Rows from block 2 of the encoder of a small segmentation model, named by matrix and row number. Rows with one number belong to one neuron. Each number is 50 + 15 x the weight over its row's rms, rounded and kept within 0 to 99. All counts start at 0.
After each neuron's rows are labels from the 100 images, of 14976, where the neuron reaches its highest value: "strongest on" is what is common among them. Only what is clearly more common there than usual is listed. The data: rendered roads seen from a driver's seat, with toy cars, trees and houses. In brackets: how many of the 100.
# fc1: MLP up (encoder.blocks.2.mlp.fc1.weight, 768x192), inputs 64-127
# fc2: MLP down (encoder.blocks.2.mlp.fc2.weight, 192x768, transposed), outputs 64-127

fc1.662:34 50 57 23 19 54 38 47 44 27 38 48 19 40 46 53 51 55 26 67 40 39 49 45 81 17 74 42 20 28 54 36 42 24 27 61 37 41 56 48 44 51 46 29 45 58 48 58 21 36 43 29 48 30 57 50 49 60 45 19 42 23 65 44
fc2.662:48 55 42 29 64 29 43 47 59 61 96 46 66 44 59 38 41 88 42 65 29 63 51 42 74 40 72 42 50 58 32 31 78 51 72 46 49 63 38 64 40 50 42 62 53 73 52 88 49 44 56 50 60 48 56 51 56 59 34 47 54 77 54 58
strongest on: pine (57)

fc1.427:52 56 35 33 46 35 57 21 14 66 41 49 52 31 55 48 41 23 43 46 52 27 57 55 40 26 21 39 44 56 25 53 47 42 62 52 38 66 61 37 27 66 67 49 53 46 36 47 63 59 51 59 45 48 81 76 43 78 39 46 40 48 46 78
fc2.427:53 44 33 64 34 75 59 55 57 36 47 41 51 61 52 57 61 53 51 57 29 59 71 53 20 58 49 42 39 83 59 30 61 55 46 45 52 47 42 58 71 42 52 48 44 39 48 43 54 38 64 65 64 62 70 43 77 55 70 77 54 52 28 78
strongest on: solid white line (83)

fc1.375:40 42 63 44 59 47 46 54 32 62 65 63 52 30 46 35 33 55 58 33 52 50 61 72 67 42 44 34 58 57 57 59 40 54 62 50 67 69 58 45 50 99 72 42 39 76 47 55 22 43 26 78 56 47 61 87 19 66 56 51 51 36 50 52
fc2.375:43 49 41 19 85 31 48 42 66 50 57 36 58 55 38 64 47 36 35 74 77 63 29 58 40 55 71 34 43 50 66 62 45 68 70 36 64 40 68 61 16 29 63 45 48 57 52 53 68 24 53 28 39 71 51 50 48 46 42 56 41 54 71 22
strongest on: double yellow line (74)

fc1.731:48 52 61 72 54 41 33 45 24 56 58 60 63 56 10 49 61 67 13 63 43 47 54 39 63 42 87 44 52 49 69 51 53 57 40 58 70 62 75 35 48 68 45 52 50 43 45 65 37 55 33 47 36 50 37 56 35 57 44 78 27 23 78 63
fc2.731:45 33 43 70 70 76 65 65 46 67 70 73 68 45 54 46 49 51 42 44 44 52 43 27 77 63 58 76 48 53 79 62 46 56 48 48 69 33 43 46 52 48 48 41 32 20 63 55 80 60 68 61 50 52 44 36 68 63 23 55 33 53 43 51
strongest on: crossing stripes (60)

fc1.572:34 59 45 56 46 44 57 40 38 71 21 36 31 55 52 27 57 43 42 23 19 32 27 68 28 49 27 46 50 35 32 54 69 46 54 40 41 23 21 50 51 60 73 44 80 51 51 42 51 44 62 25 44 50 44 57 25 62 48 59 54 51 18 55
fc2.572:59 52 29 73 36 43 57 50 41 46 43 77 50 20 45 59 56 56 55 45 47 35 70 33 26 53 58 70 42 58 49 51 55 39 24 72 53 33 60 58 45 61 29 45 60 41 50 68 29 56 60 43 43 59 57 34 73 46 47 68 56 32 50 17
strongest on: tree (70)

fc1.228:31 26 42 42 48 44 28 28 09 50 35 42 32 53 20 29 10 43 30 37 28 40 51 18 36 42 45 42 55 41 36 37 23 40 60 69 50 27 57 16 45 59 43 56 57 78 54 21 32 48 18 50 62 69 36 68 32 45 59 60 45 49 61 60
fc2.228:43 53 55 65 40 46 46 61 62 66 68 55 63 45 52 76 70 76 28 64 50 75 57 39 63 49 72 67 52 59 48 54 53 45 31 58 85 67 29 74 39 63 49 26 66 34 42 52 56 51 63 46 59 56 58 40 36 58 45 55 69 25 47 53
strongest on: crossing stripes (52)

fc1.249:60 41 48 50 50 54 15 28 32 73 43 30 47 49 48 21 28 72 52 54 56 55 49 42 22 59 55 35 48 66 22 45 52 59 43 14 34 71 52 40 33 60 61 57 42 54 35 49 45 47 42 63 61 51 45 64 57 38 74 41 63 49 38 33
fc2.249:29 48 50 60 47 57 43 58 38 44 58 62 46 54 50 50 52 33 35 59 41 48 73 66 48 35 52 35 62 51 43 59 51 22 42 57 72 29 44 44 67 44 73 32 45 27 43 50 24 51 80 40 37 53 52 29 32 59 35 66 27 63 62 75
strongest on: truck (85)

fc1.76:67 37 54 42 25 54 55 06 35 29 36 34 64 45 57 32 54 33 54 53 38 36 65 31 39 54 61 49 52 58 31 69 33 68 17 49 44 34 27 43 55 29 44 45 49 47 42 49 51 58 53 43 64 79 50 34 58 40 62 61 44 50 43 19
fc2.76:77 49 41 44 60 47 58 67 48 26 53 55 70 56 49 70 41 55 28 38 42 42 55 38 36 61 46 24 33 88 94 37 55 79 56 29 59 53 27 48 40 70 65 57 40 44 47 62 67 48 39 51 57 44 51 68 55 45 42 24 97 47 34 61
strongest on: house (71)

fc1.394:55 50 21 35 46 32 33 09 38 64 29 19 35 31 32 47 31 43 66 25 47 46 22 36 44 61 36 35 13 56 40 46 54 70 37 39 44 59 32 36 51 81 56 42 43 62 48 30 42 62 26 62 46 46 50 60 55 30 67 47 48 36 52 43
fc2.394:31 36 58 68 59 55 63 59 54 44 57 73 51 30 59 55 50 27 48 76 39 37 62 49 63 35 56 36 56 29 49 44 66 38 64 71 53 35 60 51 37 41 54 25 57 41 52 43 44 62 78 39 44 59 68 55 56 75 37 51 64 73 37 72
strongest on: truck (86); vehicles: two (73)

fc1.294:46 46 56 85 51 43 53 54 45 61 60 46 12 47 53 57 27 57 50 35 32 38 42 65 56 27 27 51 56 42 53 42 64 33 81 67 65 39 43 44 61 88 63 39 54 43 65 04 46 64 30 62 41 42 61 99 32 44 54 68 54 47 50 80
fc2.294:65 55 81 34 92 46 83 59 68 70 59 40 42 69 74 62 65 43 66 40 48 63 37 74 51 55 48 46 65 45 46 59 72 49 29 47 43 51 62 56 53 30 41 66 59 55 65 31 57 57 42 57 47 41 20 39 37 40 58 65 68 33 48 57
strongest on: house (60)

fc1.429:54 51 12 18 21 48 26 20 35 43 24 33 20 41 38 36 39 29 54 50 39 39 41 21 35 37 51 50 38 48 40 56 42 40 39 70 41 24 09 53 32 66 61 19 55 46 63 41 59 33 40 53 45 53 75 46 48 43 52 33 28 41 54 31
fc2.429:51 58 45 43 57 41 64 58 35 76 55 58 53 43 58 62 70 59 49 58 66 57 67 83 31 41 27 42 30 59 56 48 53 65 45 28 59 55 62 69 51 44 60 58 75 62 34 48 72 49 55 40 26 37 60 25 36 61 66 71 62 30 47 44
strongest on: dusk (95)

fc1.383:53 52 36 31 53 61 49 34 42 42 56 56 63 20 11 55 67 34 46 37 83 55 53 38 50 51 45 31 69 65 48 55 43 84 50 45 75 64 71 36 34 53 43 46 40 40 28 54 52 43 31 68 57 47 72 61 45 63 49 55 48 38 75 44
fc2.383:60 48 24 53 77 50 48 60 76 41 63 64 67 74 55 51 22 47 60 55 45 62 43 44 68 67 53 69 37 65 67 49 15 41 40 66 42 35 67 72 65 35 72 49 48 48 81 55 62 49 69 46 73 67 56 47 48 44 38 27 44 74 35 63
strongest on: tree (59)

fc1.621:38 60 55 59 43 64 50 49 24 60 62 50 58 70 15 30 33 24 23 37 59 53 46 59 68 44 49 45 51 33 48 55 19 53 63 37 64 76 60 52 31 83 29 54 43 52 30 39 46 53 47 58 61 37 72 84 35 49 45 39 46 24 50 54
fc2.621:54 70 49 41 95 46 60 41 64 51 80 38 60 64 46 48 15 36 29 59 58 48 36 57 59 66 40 45 59 49 56 65 41 84 67 47 63 42 59 51 56 13 73 55 63 45 71 42 67 43 70 42 60 51 47 41 70 45 36 37 25 75 44 50
strongest on: double yellow line (49)

fc1.495:43 54 60 36 40 41 38 30 64 19 51 38 47 52 32 42 66 42 24 50 77 50 69 34 37 65 51 31 60 64 33 33 24 71 28 62 76 59 78 44 53 58 34 59 60 47 47 61 55 34 52 39 62 41 61 35 48 39 77 48 51 93 50 44
fc2.495:50 40 63 33 58 47 70 56 57 48 74 52 44 50 83 36 39 48 51 40 33 47 18 96 79 43 42 40 63 60 56 72 37 46 71 63 34 39 60 59 71 65 65 53 63 61 67 19 52 40 48 69 44 57 48 66 33 75 72 45 65 47 41 45
strongest on: solid white line (61)

fc1.563:57 45 26 33 40 67 33 25 23 75 48 41 28 36 14 47 59 54 56 37 36 35 47 20 65 51 23 39 23 59 52 50 41 61 52 56 53 56 55 20 57 58 57 59 41 44 47 43 41 40 42 47 63 49 42 76 66 30 31 56 27 60 66 56
fc2.563:31 51 42 56 45 34 42 37 36 25 38 42 54 45 46 63 62 47 37 59 44 48 60 33 33 37 39 26 48 54 45 51 47 42 28 48 62 42 50 51 60 64 53 45 55 48 38 38 49 48 46 35 38 47 49 54 48 48 67 66 47 36 54 69
strongest on: truck (87)

fc1.496:21 61 64 48 44 70 59 51 60 56 54 38 50 66 39 36 57 47 20 54 33 24 33 61 40 52 35 65 46 44 48 48 67 49 66 57 52 41 62 51 37 39 63 26 49 57 53 80 41 64 65 52 38 42 51 35 64 58 32 29 44 62 66 58
fc2.496:45 63 84 62 48 50 54 53 31 58 57 55 51 60 50 42 38 52 54 65 53 47 58 72 66 66 54 42 62 45 35 38 28 62 73 30 33 62 84 47 37 44 72 49 57 59 61 81 35 58 54 39 24 27 42 21 48 65 55 12 51 58 55 65
strongest on: snowy verge (95)

fc1.117:24 32 51 44 36 66 31 53 40 58 50 33 45 38 01 53 61 43 50 29 30 50 16 14 35 38 41 52 39 48 23 42 72 33 56 36 60 60 30 34 38 79 50 41 57 65 81 53 59 49 39 68 28 49 49 62 26 31 63 71 43 25 75 72
fc2.117:72 47 55 38 48 29 73 54 41 42 67 70 43 50 98 45 55 61 53 56 80 45 50 82 72 40 40 48 46 62 47 57 28 45 54 45 42 39 47 74 59 49 58 42 60 39 33 49 68 55 44 37 65 52 50 68 56 67 79 42 62 51 48 40
strongest on: snowy verge (68)

fc1.90:47 28 33 54 32 63 24 52 38 53 56 36 23 33 43 52 11 40 47 59 54 50 55 58 57 49 66 35 31 46 61 56 40 50 45 55 70 43 20 60 73 73 65 47 55 41 48 24 43 63 49 36 40 48 49 43 58 01 60 63 05 55 79 43
fc2.90:66 58 75 46 59 58 75 59 54 65 75 73 74 35 49 38 39 26 68 16 59 44 45 36 64 50 43 69 59 30 44 45 31 52 39 65 15 64 65 68 43 46 37 56 31 24 48 49 50 61 44 59 52 52 48 28 51 51 52 35 66 30 56 42
strongest on: house (69)

fc1.126:31 52 32 75 53 52 38 13 30 58 26 50 57 59 31 43 58 58 39 46 56 38 52 45 28 39 46 42 62 39 28 48 37 48 46 54 70 30 69 19 43 45 46 39 51 31 35 51 48 47 40 36 62 44 53 68 42 66 40 48 40 71 55 36
fc2.126:55 34 52 47 29 49 54 42 49 66 35 27 62 44 22 58 67 69 53 32 70 63 46 65 37 49 43 64 48 83 73 74 62 50 37 38 66 49 26 52 38 72 45 44 44 39 48 46 80 47 49 60 27 32 56 51 56 55 49 52 43 40 59 52
strongest on: snowy verge (72)

fc1.742:60 51 16 43 55 48 41 54 39 37 24 60 32 45 55 60 03 37 76 57 63 64 43 63 67 40 44 30 27 46 61 30 35 53 61 48 56 46 53 53 67 78 37 57 77 36 28 33 31 61 50 35 46 32 36 51 51 52 68 32 28 56 77 37
fc2.742:61 48 55 44 61 52 64 61 44 51 88 97 81 43 57 51 58 51 78 18 62 50 35 29 36 66 44 68 44 50 67 49 46 64 45 66 44 64 37 59 42 62 42 59 26 53 42 43 37 56 31 56 48 54 49 57 55 49 50 43 78 25 33 44
strongest on: tree (68)

fc1.342:45 43 48 19 59 26 29 48 58 24 28 39 07 24 53 64 72 55 53 33 45 46 33 37 60 31 67 39 37 49 36 45 53 49 49 74 68 58 60 39 52 40 52 47 69 34 34 41 81 30 25 60 71 63 79 60 33 48 58 73 56 51 37 27
fc2.342:47 84 63 71 47 42 43 67 62 76 54 80 57 87 62 79 19 52 56 61 44 68 48 67 63 56 71 46 64 49 55 12 24 36 48 51 39 50 60 63 66 58 59 56 50 63 79 39 25 51 74 57 47 60 36 56 46 18 40 48 34 46 79 55
strongest on: snowy verge (71)

fc1.189:50 51 26 44 36 41 39 15 11 54 35 24 36 42 38 40 32 32 46 26 40 42 25 33 55 46 42 46 16 54 54 48 48 71 31 50 57 56 36 30 50 62 59 42 45 70 34 38 37 66 29 64 52 32 36 71 51 29 56 54 29 60 47 36
fc2.189:40 23 64 70 45 44 48 60 48 33 63 68 52 40 37 52 59 41 40 81 48 34 60 38 49 19 54 30 57 56 58 43 49 33 56 75 60 38 47 40 42 37 49 44 36 31 42 46 31 60 75 43 32 43 69 60 71 56 47 46 51 68 56 76
strongest on: truck (92)

fc1.684:35 53 48 65 55 18 65 36 23 34 32 42 53 51 38 72 47 58 49 31 37 58 44 32 30 45 60 58 60 50 39 52 62 35 50 55 33 26 33 47 29 39 41 37 46 39 51 52 35 39 38 62 36 69 49 65 30 43 57 44 42 39 24 37
fc2.684:48 61 60 46 42 52 42 89 53 58 78 72 34 81 50 22 62 59 50 41 51 52 46 60 55 91 21 58 55 52 60 57 46 66 69 61 76 78 39 58 71 43 32 57 32 61 43 26 32 30 46 22 42 54 38 38 50 40 55 46 66 49 80 68
strongest on: vehicles: two (68)

fc1.337:46 48 52 58 58 58 39 44 62 44 45 51 16 52 41 58 57 48 55 35 56 48 28 53 31 37 19 36 51 46 46 26 37 43 72 61 67 54 48 29 48 72 71 34 66 44 68 50 75 47 25 52 48 39 73 80 43 69 63 58 48 68 52 77
fc2.337:41 54 51 26 74 17 74 55 87 54 47 38 30 67 52 72 51 66 59 30 32 60 55 67 38 52 41 62 61 70 50 53 76 62 77 39 40 31 85 53 42 33 62 76 49 73 55 61 80 41 50 43 54 56 57 35 60 57 66 98 43 37 56 40
strongest on: tree (61)

fc1.411:39 53 70 35 25 35 44 52 41 45 65 62 63 45 46 64 62 65 45 66 63 58 59 33 41 25 72 45 73 47 61 38 22 43 33 66 56 61 44 43 54 62 76 58 67 53 54 73 42 23 41 62 27 49 42 24 23 73 55 39 43 75 52 51
fc2.411:52 44 55 51 80 43 72 58 78 45 57 42 48 53 46 58 54 50 88 61 54 55 49 45 55 60 64 48 44 54 60 65 61 29 47 55 62 67 69 52 57 54 39 56 47 54 64 42 37 64 48 74 66 47 45 56 50 59 55 54 67 50 64 45
strongest on: pine (67)

fc1.168:40 55 26 43 31 66 43 34 32 54 18 61 31 48 42 33 57 47 60 37 44 43 25 24 48 41 33 60 33 30 54 32 32 40 40 74 52 48 44 32 47 87 52 24 59 50 53 51 50 32 45 17 60 39 60 44 64 49 38 35 74 59 40 47
fc2.168:56 43 48 53 79 49 65 44 63 47 41 61 55 47 63 79 50 55 70 70 54 67 49 53 18 69 57 71 68 59 48 49 47 70 61 41 42 23 45 49 61 13 53 49 50 61 52 64 39 60 64 44 45 55 52 26 88 60 32 60 24 81 63 43
strongest on: double yellow line (86)

fc1.532:52 69 39 42 09 66 35 27 52 40 34 37 30 22 48 57 75 44 48 54 72 46 45 40 06 49 52 46 62 33 28 41 50 76 21 76 62 44 52 48 70 63 68 56 60 76 35 67 35 24 56 58 64 36 59 21 63 48 63 41 61 54 27 36
fc2.532:63 43 48 59 90 57 39 61 57 42 59 40 58 85 66 55 27 52 74 66 46 44 43 66 32 72 36 59 39 71 34 66 36 51 61 50 27 35 51 61 48 05 67 47 48 41 64 52 72 68 76 46 46 57 60 62 45 40 35 43 34 68 51 70
strongest on: double yellow line (92)

fc1.110:59 31 57 80 19 52 36 52 60 05 62 39 57 74 26 35 70 66 39 49 32 39 52 45 39 45 38 57 50 52 39 28 47 52 64 49 43 57 60 49 50 51 40 54 42 55 68 63 57 55 49 45 59 33 57 67 75 55 72 61 72 59 38 64
fc2.110:50 70 53 50 51 42 53 45 26 68 47 93 47 42 50 70 42 49 65 38 53 83 37 42 55 38 63 33 49 40 73 38 49 41 61 46 59 55 73 55 43 61 34 58 49 23 49 42 46 40 28 71 39 74 41 23 20 46 49 50 33 25 51 30
strongest on: truck (98); dusk (62)

fc1.641:56 60 24 31 48 54 52 58 31 75 44 66 60 43 33 47 47 21 42 67 61 33 47 28 47 45 31 40 56 39 56 65 36 52 57 71 78 62 54 48 32 67 49 39 44 60 52 52 41 42 57 53 57 54 64 58 68 62 15 20 67 48 56 49
fc2.641:56 40 40 57 55 73 59 57 46 51 75 50 57 49 46 67 47 40 48 76 69 46 45 38 39 46 48 48 25 46 54 47 48 62 60 48 54 35 28 46 70 32 54 61 34 32 45 66 57 58 69 25 51 59 58 20 94 39 57 48 50 84 35 51
strongest on: double yellow line (84)

fc1.539:39 44 42 44 14 50 37 39 41 22 27 42 27 71 40 47 60 61 35 72 47 52 62 16 56 12 55 47 36 34 48 30 30 40 49 67 38 66 63 45 51 45 41 68 56 50 46 70 76 49 56 36 58 63 52 54 54 56 41 42 49 55 59 45
fc2.539:56 54 34 56 68 43 40 55 58 59 67 40 45 52 29 57 65 52 27 78 52 61 28 53 52 54 58 49 43 39 43 56 53 67 58 26 43 53 44 53 41 20 46 53 65 46 56 40 90 49 50 48 74 53 66 60 65 39 34 41 28 55 18 41
strongest on: dusk (71); house (61)

fc1.271:40 48 47 59 59 73 22 42 10 69 48 38 57 70 54 41 42 28 38 27 47 47 32 42 68 28 53 38 30 44 34 48 54 63 63 21 54 53 74 32 44 69 34 66 59 35 36 49 84 62 35 68 55 46 52 85 33 52 58 59 23 06 77 65
fc2.271:42 57 63 50 62 62 66 69 60 47 54 43 51 39 61 44 70 59 56 64 60 60 46 41 44 63 58 61 49 50 56 66 34 42 50 43 47 33 44 49 59 22 54 50 41 32 70 46 35 29 59 45 48 82 47 00 66 72 59 46 43 75 37 31
strongest on: solid white line (79)

fc1.109:46 49 35 52 38 65 01 65 12 38 50 44 26 42 24 65 28 43 26 38 29 53 49 43 42 28 58 46 37 39 42 22 57 36 41 53 40 33 53 27 55 78 44 73 52 31 58 24 48 53 22 60 28 54 42 36 24 41 75 74 06 27 66 40
fc2.109:59 40 43 52 67 45 58 46 49 62 67 60 84 27 86 55 18 63 62 46 59 68 70 47 64 30 42 54 51 48 66 56 27 33 46 52 46 40 41 52 48 62 52 73 66 30 67 46 46 50 54 61 56 53 47 51 35 62 57 32 71 24 48 48
strongest on: crossing stripes (75)

fc1.14:40 55 37 54 28 58 35 45 32 49 42 54 44 33 40 43 50 34 51 68 78 62 59 31 30 59 56 41 42 31 43 34 56 47 24 62 80 47 70 35 49 68 48 41 48 28 50 39 33 50 45 65 49 40 47 54 42 56 54 49 39 23 72 34
fc2.14:44 37 67 47 58 43 56 54 44 49 47 73 92 28 67 72 54 33 78 41 69 62 62 45 32 39 69 60 55 75 42 74 74 50 60 46 52 57 69 50 54 50 33 68 38 32 27 69 47 61 56 48 47 39 62 46 74 42 46 68 40 70 43 06
strongest on: double yellow line (72)

fc1.513:32 22 48 69 40 51 50 39 26 46 42 51 49 51 31 52 56 70 33 40 37 66 49 50 86 27 87 48 20 61 60 40 64 37 76 50 46 79 61 43 24 99 53 61 39 39 45 59 68 68 10 70 56 33 48 90 14 50 52 78 41 31 55 61
fc2.513:48 36 69 57 91 62 67 44 54 49 53 49 40 27 43 21 48 65 73 74 53 50 58 31 47 56 58 65 44 62 55 90 34 65 82 46 59 43 53 56 57 28 61 53 54 27 68 62 69 43 67 48 33 76 48 29 45 52 48 33 52 55 41 36
strongest on: lamp (60)

fc1.703:50 40 33 47 29 48 40 46 45 28 55 45 35 41 38 52 79 54 25 74 59 53 37 60 50 18 76 41 34 55 34 33 43 37 56 59 58 62 53 49 50 58 44 50 75 33 44 48 69 54 30 68 37 29 70 70 24 68 63 62 63 33 53 72
fc2.703:45 78 46 67 58 59 37 73 56 35 66 61 58 65 69 64 48 53 73 56 44 76 46 42 52 71 59 73 38 37 48 55 44 63 66 60 15 60 69 49 46 39 54 56 60 27 59 59 41 44 56 85 47 74 50 15 53 45 44 52 55 57 43 48
strongest on: crossing stripes (58)

fc1.676:28 55 65 25 37 44 13 38 55 44 39 32 46 49 30 69 71 48 46 64 74 64 64 14 24 14 68 35 55 48 57 27 53 40 53 63 42 71 66 51 52 69 55 55 36 51 65 82 46 28 46 32 32 70 38 42 65 48 42 42 37 66 64 23
fc2.676:35 69 40 77 82 41 77 31 19 89 41 49 52 72 38 30 44 41 42 37 42 45 36 63 73 51 55 51 39 58 56 49 48 33 41 33 65 55 46 46 54 54 18 40 50 46 49 33 63 60 50 33 23 45 51 60 59 51 25 52 52 25 45 56
strongest on: pine (77)

fc1.324:55 52 22 33 39 42 27 21 38 35 29 23 33 54 41 45 35 21 57 20 42 39 41 32 44 58 56 21 13 45 42 36 55 78 50 41 40 54 22 34 44 73 69 40 35 55 36 66 36 56 50 33 56 53 54 58 59 20 59 50 29 63 47 36
fc2.324:40 28 81 67 60 37 66 59 63 56 60 74 38 56 66 80 50 50 46 75 43 37 63 63 53 35 50 40 57 37 54 45 65 33 66 67 66 44 66 47 55 22 45 38 57 54 55 43 41 63 73 52 34 55 52 64 51 62 39 61 65 58 58 70
strongest on: truck (88)

fc1.671:41 44 44 40 35 36 21 39 50 17 56 41 34 62 47 54 54 53 36 48 63 43 51 32 16 32 39 30 47 58 30 24 35 45 55 48 63 70 62 52 58 87 69 54 65 37 61 64 56 67 46 54 60 34 65 60 30 61 96 76 38 77 42 59
fc2.671:70 35 46 58 61 13 54 55 82 44 59 55 37 30 44 42 48 64 81 30 56 43 44 65 58 73 43 68 38 59 44 60 46 38 55 51 58 57 67 51 48 37 53 58 45 60 61 26 61 57 32 69 45 66 62 17 53 56 65 73 37 53 23 42
strongest on: pine (78)

fc1.622:55 40 65 39 40 60 36 27 44 39 66 49 40 52 18 66 39 49 23 73 94 51 50 37 42 35 51 30 33 19 42 65 20 60 68 34 46 77 73 48 44 82 59 69 39 36 47 55 64 65 44 42 43 61 45 64 60 45 66 57 19 53 63 36
fc2.622:53 37 46 38 79 42 45 64 36 51 79 71 76 39 28 29 48 42 52 56 54 68 19 25 79 29 81 30 48 59 43 41 57 60 71 35 68 70 44 62 50 56 44 53 59 53 58 76 78 43 53 35 97 38 45 37 57 36 50 48 29 64 19 48
strongest on: tree (63)

fc1.695:55 34 52 49 28 41 33 38 42 57 25 34 25 56 08 39 58 73 24 79 37 45 46 46 63 54 68 43 19 34 59 26 46 36 31 57 71 64 53 42 58 52 61 54 59 48 50 29 49 44 40 35 55 67 39 43 51 47 49 63 50 57 45 30
fc2.695:47 56 58 42 79 48 51 52 41 66 75 32 78 16 88 67 54 38 48 65 81 70 54 61 44 52 54 33 58 47 60 72 57 59 68 29 52 35 40 74 46 67 40 45 37 47 51 72 41 50 34 62 42 31 56 23 62 35 78 43 31 38 39 33
strongest on: tree (61)

fc1.612:51 48 25 40 42 57 37 17 27 58 28 28 15 43 46 48 35 38 47 37 48 25 47 58 52 45 39 24 35 50 38 61 39 58 53 65 52 52 53 28 25 52 57 46 55 41 33 34 48 56 44 43 36 44 57 62 46 39 74 39 31 44 51 40
fc2.612:34 52 54 55 29 56 46 44 43 40 46 53 32 42 46 45 44 58 52 48 44 52 63 57 43 40 42 42 54 40 42 44 49 46 62 56 38 40 59 56 62 48 59 48 61 43 40 27 49 49 51 34 44 54 50 54 41 41 50 60 47 68 51 61
strongest on: truck (91)

fc1.42:54 45 33 85 41 50 30 14 26 54 46 38 30 51 44 41 47 67 53 32 33 36 54 63 66 42 62 39 00 56 38 38 76 64 43 43 59 33 42 34 52 57 62 40 53 58 46 48 37 62 58 30 53 28 45 72 69 28 62 60 57 50 59 54
fc2.42:43 50 52 48 70 44 70 76 73 73 38 60 43 51 72 80 66 61 22 89 34 57 42 44 48 50 70 37 53 25 48 53 52 59 65 43 50 42 48 43 44 25 53 37 47 62 45 35 48 56 42 56 45 42 48 71 50 46 30 47 54 77 33 52
strongest on: vehicles: two (67)

fc1.575:50 39 65 49 56 53 65 60 34 79 69 56 65 44 54 15 40 47 35 56 31 42 62 88 71 49 42 71 51 27 54 69 71 29 31 39 58 33 30 60 41 45 46 43 52 74 44 11 35 71 47 58 50 39 40 34 44 62 53 55 64 22 51 49
fc2.575:60 35 40 55 70 43 87 53 60 43 65 60 32 34 40 72 33 30 54 67 45 43 56 79 54 59 32 37 52 39 44 63 70 63 72 71 62 33 51 49 62 21 70 47 62 70 60 36 45 49 67 51 45 53 46 68 69 59 37 70 29 46 60 61
strongest on: pine (60)

fc1.557:45 39 48 21 46 52 16 56 12 57 42 43 41 50 64 59 47 31 51 38 42 35 41 30 44 07 36 36 55 48 28 40 72 33 61 67 55 29 51 26 34 63 33 55 55 57 73 49 49 38 22 65 52 26 56 88 32 59 63 47 57 37 62 79
fc2.557:53 50 49 36 74 54 57 79 44 44 61 36 55 62 47 64 61 37 48 51 39 62 46 41 59 69 59 64 30 53 70 51 54 45 75 37 66 34 37 58 37 36 58 30 40 34 57 40 38 40 55 35 34 78 53 15 51 82 45 60 53 64 38 38
strongest on: dusk (74)

fc1.265:40 60 39 34 47 55 47 08 40 43 10 32 27 30 49 45 61 64 52 35 46 44 59 43 54 40 63 52 19 70 39 52 28 52 17 46 39 25 35 43 62 57 41 48 53 69 32 58 50 44 48 43 38 60 36 32 50 37 73 49 40 53 47 17
fc2.265:48 67 99 51 38 55 64 15 29 38 27 37 55 58 37 48 43 38 35 40 32 49 46 57 40 57 50 56 53 75 48 19 67 45 55 31 35 36 52 42 33 64 52 40 53 54 32 57 66 42 40 53 26 40 41 49 30 74 58 51 76 25 54 35
strongest on: house (75)

fc1.247:62 35 44 91 31 59 48 44 32 61 70 52 61 49 37 20 30 53 38 59 34 34 59 60 54 58 58 61 42 27 46 63 61 40 36 60 64 28 38 42 41 38 48 50 29 61 52 09 24 70 44 58 43 51 49 55 57 34 49 51 33 25 56 57
fc2.247:71 51 63 40 86 26 64 70 62 54 65 49 55 69 62 68 28 65 56 57 39 40 44 70 53 66 45 78 44 55 77 53 22 39 41 62 29 37 71 55 73 27 77 58 51 48 63 47 69 69 49 48 18 36 34 43 60 63 50 39 48 64 59 64
strongest on: double yellow line (58)